Rows from block 4 of a small image classifier, named by matrix and row number. Rows with one number belong to one channel. Each number is 128 + 32 x the weight over its row's rms, rounded and kept within 0 to 255. All counts start at 0.
After each channel's rows are labels from the 100 images, of 14976, where the channel reaches its highest value: "top examples" is what is common among them. Only what is clearly more common there than usual is listed. The data: pen-drawn characters of a made-up script with 800 signs. In brackets: how many of the 100.
# r30: branch 2 reduce pointwise conv (model.blocks.4.r3.0.weight, 160x320x1x1), inputs 0-53
# b30: branch 2 3x3 conv (model.blocks.4.b3.0.weight, 240x160x3x3, transposed, each kernel summed), outputs 0-59

r30.42 [144  93 173 153 159 143 220 125 156 155 147 127 162 145 151 153 100 133 166 128 124 101 122 154 151  91  78 165  97 100 124 131 140 122 140 140 133 174 111  85 212 148 114  75 115  99  47 166 164 186 180 109 117 133]
b30.42 [124 128 111 179  67  67 126 147 157 150 150  95 151 133  91 152  98 108 113 159 108  79 121  73 141  81 169 178 209  91  84 115 157 149  96 133 103  94 131  92  95 136  91  92 149  74  67 130  61 140 130  62  89 177 117  90 144 137 106  94]
top examples: thin pen (73)

r30.119 [130 114 146 112 149 157 187 113 125 136 147 136  59  92 147 110 126 168 123 158 148 164 118 125 139 109  92 150 167  88 129 197 106 109  82 186  97 111  91 112  84 131 156 107 135 148 138 127 125 154 124 126 187  90]
b30.119 [ 67 162 149 118 116 156  82  87 131 106 169 128 129 141  93 105 101 128 145 111  68  91 111 134 125 129 170 156  78 144  69 127 151 151  97 151 133 122 143  99  83 117 126 145 105 130 169 134 163  99  62 121 124 123 131 129  99 157 155 109]
top examples: dark on light (78)

r30.99 [113  60 147 137  94 158 130 130  98 112 143 108 144 149 198 143 126 179 170 146  82 109  64 163  90 151 124 121 111 128 102  26 123 170 118 119 104 145  66 138 135 127 115 128 122 102 137 108 178  94 200 144 148 155]
b30.99 [141 191 128  71 128  84 126 129 150 107 148  80 184 103  82  97  76 160 144 137 154  94 147 162 179 138 188 141 151 125 133 113 204  86  75  53 177 121 128 151 109  76 109  76  95 121 178 119  95 176 144 127 145 133  69 115 107 202 120 158]
top examples: thin pen (61)

r30.148 [ 93 116 118 111 159 116 113 129 115 149 209 143 120  77  90 144 111 111 151 139 129 130 110 132 145 105 167 105 132 147 106 126 161 132 138 100  85 188 162  94 161 157 137 152 126 121 149 156 115  97 174 124 112 140]
b30.148 [126 140 169 174 107 132 106 131 190 158 118 157  66 102 100 131 155 149  87 114 128 126 153 182 118 165 152 162 136 185 172 116  96 101 111 111 140 199  88 136 133 165 167 125 161 138  92 108 207 189  75 125 104 111 124 100  98 134 167 143]
top examples: one stroke (62); only straight strokes (46)

r30.18 [142 166  98 158 117 106 170 147 123 139 145 171 150 115 179 133 116 129 112 139 108  72  87 148  97  67 144 112 154 136 146 183 121 156 167 153 148 196 200 120  41 108 152 116 143 143  91 111 156 140 113 146 130  97]
b30.18 [152 114 123 112 107 115 120 125  95 126 136 124 129 140 128  98 111  78 113 163 104 118 114 139 118 152 154 199  61  55  99 110 106  87  95 153 157 143 102 109 151 109  67 112 148 102 143 140 107 136 144 154 160  76 112 124  98 109 144 112]
top examples: one stroke (92); only straight strokes (88)

r30.2 [202  88  93 131 187 100 135 144  58 127 110  97 150 126  96  99 114 135 165 135 147  94 109  71 201 186 166 163 133 129 127 128 148 133  89  71 155  76 115  90 157  93 107 113 139 152 111 139 124 162 133 124 148 111]
b30.2 [165 138  43 126 126 139 191 140 153 124 163 129 142 120 110 110 114 165 162 143 137 153 146 146 149 157 119  69 139 120 139 166 150 111  83 105 126 141 104 109 161 144  73 141 150 124 100  91  83  65  72 148  85  85  78  74 114 136 113 143]
top examples: two strokes (57); only straight strokes (35)

r30.132 [114 127  99 137 144  91 123 104 161 132  96 115 127 112  94 149 114 131  61 161  93 131 108 128 109 136 137 130  99 155  76 174 123 165  80 146 103  86 122 169 150 176 131 166  72 174 141  91 121 105 120 135 158 134]
b30.132 [161 156  60 122 141  66 183 148 161 136 138 102  62  93  96 167 174 105 191 149 140 190 134 141 148 101  83 146 180 176 144 131 168 128 173 141 173 138 117 158  89  95 225 119 116 136 103 112 100  91 150 123 150 198 145 110 112 168  71 142]
top examples: only straight strokes (83); one stroke (70)

r30.133 [102 129 128 154 155 170  72 140 130 143 153 134 140 148 163 143 121 101 127 137  82 166 142 144 139 108 126 131 110 162 167 110 142 150 164 165 113 198 120 111 146 109 101 126 120 127 109 210 171 110 139 157 167  95]
b30.133 [117 141 125 154 135 149 119 164 169 179 138 108  92 110 110 162 138 154 164 122 176 131 150 136 148 145  85 121 142 133 133 182 175  94  92 140 102 121 100 118  35 174 122 154 138 178 105  67 147  71 133 103 104 214 132 119 123 118 102  68]
top examples: one stroke (73); only straight strokes (63)

r30.82 [ 50 135 101  96 163 113  94  87 135 133 136  90 103 119  86 188 120  81  78 133 130 157  98  80 148 143  91 138  90 125 123 104 117 139  83  74 144  85 130 146 146 177 144 133 121 112 155 148 181  80 164  93 149 142]
b30.82 [ 92 144 152 129 168 129 118 163 152 111  85  85 144 160 132 172  94  90 155 133 144 105 120 113 119 131 143 126 174 111  79 113 170 120  76 194 117 110 110 127  76 121 151 104  95 122 105 111  83 126 117  94 147 184 132 109 129 140 166  41]
top examples: only straight strokes (46); one stroke (37)

r30.114 [ 66 158 158 178  35 105 132  99 124 161 147 156 159 150 119 107 117 130 134 148 131 123 102  95 125 122 159 121 134 144 132 100 141 143 147  86 138 139  90 102 121  93 106 115 101  59 124 123  87 124 143 134 147 145]
b30.114 [ 71 124 150  76 115 170  99 125 118 160 125 106 162 148 101 166  72  99 210 147 120  58 108 119 137 108 211 153 179 126 103  82 156  89 107  71  98 108 106 147 125 119  84 139 125  77 131 108 121 131  90 152 118  78 169 137 148 149 154  77]
top examples: two strokes (61)

r30.68 [149 174 151  95 148 136 101 110 145 172 120 123 113 105 114 151 125 130 154 123 127 140  66 142 123 115 140  81  79 119 130 120 155 146 107 113 142 108 129 144  86  65 163 134 109 109 175  97 143 106 136 125 171  95]
b30.68 [182 140 149 148 116 128 143 119 140 121  97 102 115 145 160  90 148 130  96 130 193  84 144 152 150  82 126 175 147 149 162 169 103 138 106 109 195 150 127  46 139  89 167 119 119 103 107 140 116 184 108 174 180 132  95 132 121 156 123 212]
top examples: thick pen (73)

r30.30 [146 131 130  83 130  96 144 111 104  82 145  99 134  84 140 132 195 109  98 142  94 153 113 145 102 158 128 104  65 103 140 177 115 134 146 136 137 109 126 150 121 173 142 207 145  86 206 158 141  93 149 100 125 138]
b30.30 [ 64 105  86 163 136 157 139 101  79  89 135 156 165 153 119 162  77 133 161 191 125 122 122 157 146  88 141 107  93 155 165 127 171 107 123 133 143 132 114 134 167  97  96 116 105 195 176  98 125 111 195 150 143 130 115 139 120 180 134 167]
top examples: only straight strokes (95); one stroke (92)

r30.87 [166  93 149 127 117 109  90 150 154 176 173 105 133  58 155 155 102 106 181 145  88 115 127  57  77 108 114 186  94 123 165  54 146 170  91 129  90 126 155 132 108  79 127 147 110  29 148 123  82 105 164 134 156 129]
b30.87 [168 105  96 151 179 128 125 105 121 140 140 164  96 187 129 129 110 103  76 125 152  90 181  98 146 142 124 109 133  99 123 129 148  40 151 192 102 159  80 118 133  68 113  80  70 102 148 110 113  99 155 116 130 124 123 138 163 160 105 169]
top examples: one stroke (88); only straight strokes (76)

r30.77 [130 134 116 151 101 139  87 159  87 112 135 141  90 102 137 100 130 172 116 144 111 162 155 150 125  82 147 129 102 123 156 155 145 151 143  51 111 135 162 159 158 133 155  84 122  45 142 126  63 163 136 142 123  73]
b30.77 [120 106  39  72 116  93 170 106 112 104 156 142  83 128  65 135  47 129 109 142 123 115 118  79 131  94 195  63 185 155  86  95  88 128 132 109 118  89  91 153 107  87  85  87 125 109 117 122 155  47 114 127  88 139 104 112 141  99 105 194]
top examples: only straight strokes (54); one stroke (50)

r30.73 [133 164 109 165 143 129  94 150 185 149 172 116 134 180 135 134 141 161  70 127 104 158  28  94 109 118 125 207 105 150  66  97 131 181  78 129 154 164 129 114 113 131 145 145  85  48  85 145 115  92 144  89 113 106]
b30.73 [ 67 136 120 138  98 117 107  82  81 153  58 109 178 120 139 167  64  98 116 150 209 116 148 118 102 139 176 106 152  81 147 118 131 116 121 101  76 107 106 128 117  77 143 132 144  74 116 154 137 155 139 126 145 148 130 153 102  82 112  72]
top examples: one stroke (52); only straight strokes (50)

r30.86 [142  87  95  61 116  70 109 131  80  84  90  45 110 122 138 122 203 130 108 108 176 115 105 167 107  85 152 186 103 153 122  96 158 134  85 179 126 107 138 121 102 140 144 124  65 191 160 129 139 155 161 120 105 121]
b30.86 [124 142  75  76 108 141  92 165  88 124 155  99 134 104 109 120 110 152 133 181  74  89 152  47 125 106 165 113 159  74 117 145 133  86 142 150  96  69  83  89 187 106 130 152 130 132 137  69 120 124 131 164 154 113 120 104 129 102 178 115]
top examples: only straight strokes (60); one stroke (59)

r30.4 [153  86 110 169 134 135 140 128 123 104 151 127 142 120 101 222 129 129 154 146 126 134 121  78  78 107 136 231 136 146 158 209 129 108 164 138 147 178 110 118 132 104  73 129  70  91  54 139 127 175 151 176 153 125]
b30.4 [113 170 153 114 150 147 110 128 113 158 174 173  94  92 156 119 118  80 164 127 177 126 108 148  99 103 124 112 119  90 124 143 153 129 111 146  84 109 106 130 133  72 134  77 172 127 124 103  85 147 115  82 118 141  95 131 105 120 134 110]
top examples: only straight strokes (84); one stroke (80)

r30.127 [114 121 150 150 157 133 112 146  96 173 126 122  88 137 196 124 100 123 106 172  79 114 107 114 168 139 140 203  95  81 150 127 134 166 125 151 149 117 168  94  79 211 113 103  92  95  89  85 183 145 189 136 111 133]
b30.127 [155 121  99 122 105 177 158  63  85 178 184 153 130 103 177 153 112 127 174 123  92 149 115 105 168 105 169 110 110 119 119 113 103 124 194 155 125 178 107 168 132 128  95 100 186  89  82 120 141 105 129 131 155 181  63 168 114 162 138 167]
top examples: one stroke (45)

r30.64 [ 71 154 165 121 175 137 154 149 146  94 158 122 105 176  66 130  99 141  85 120 127 143  92 107 150  65 140  93 152  61 149  83 153 134 139 166 158 127 144  81  75 121 149  95 115 160 108 115 102 111 122 163 126 126]
b30.64 [ 45  98 166  83 174 137 169 139 161 190 107 105 134 138 118 133 128 128 130 166 195  88 100  99 152 126 166  96 117 131 188 132 125  88 113 125 126 122 167 107 115 108 174 140 144 132 188 140 123 124 130 108 128 113 128 125 134 109 118 146]
top examples: two strokes (54)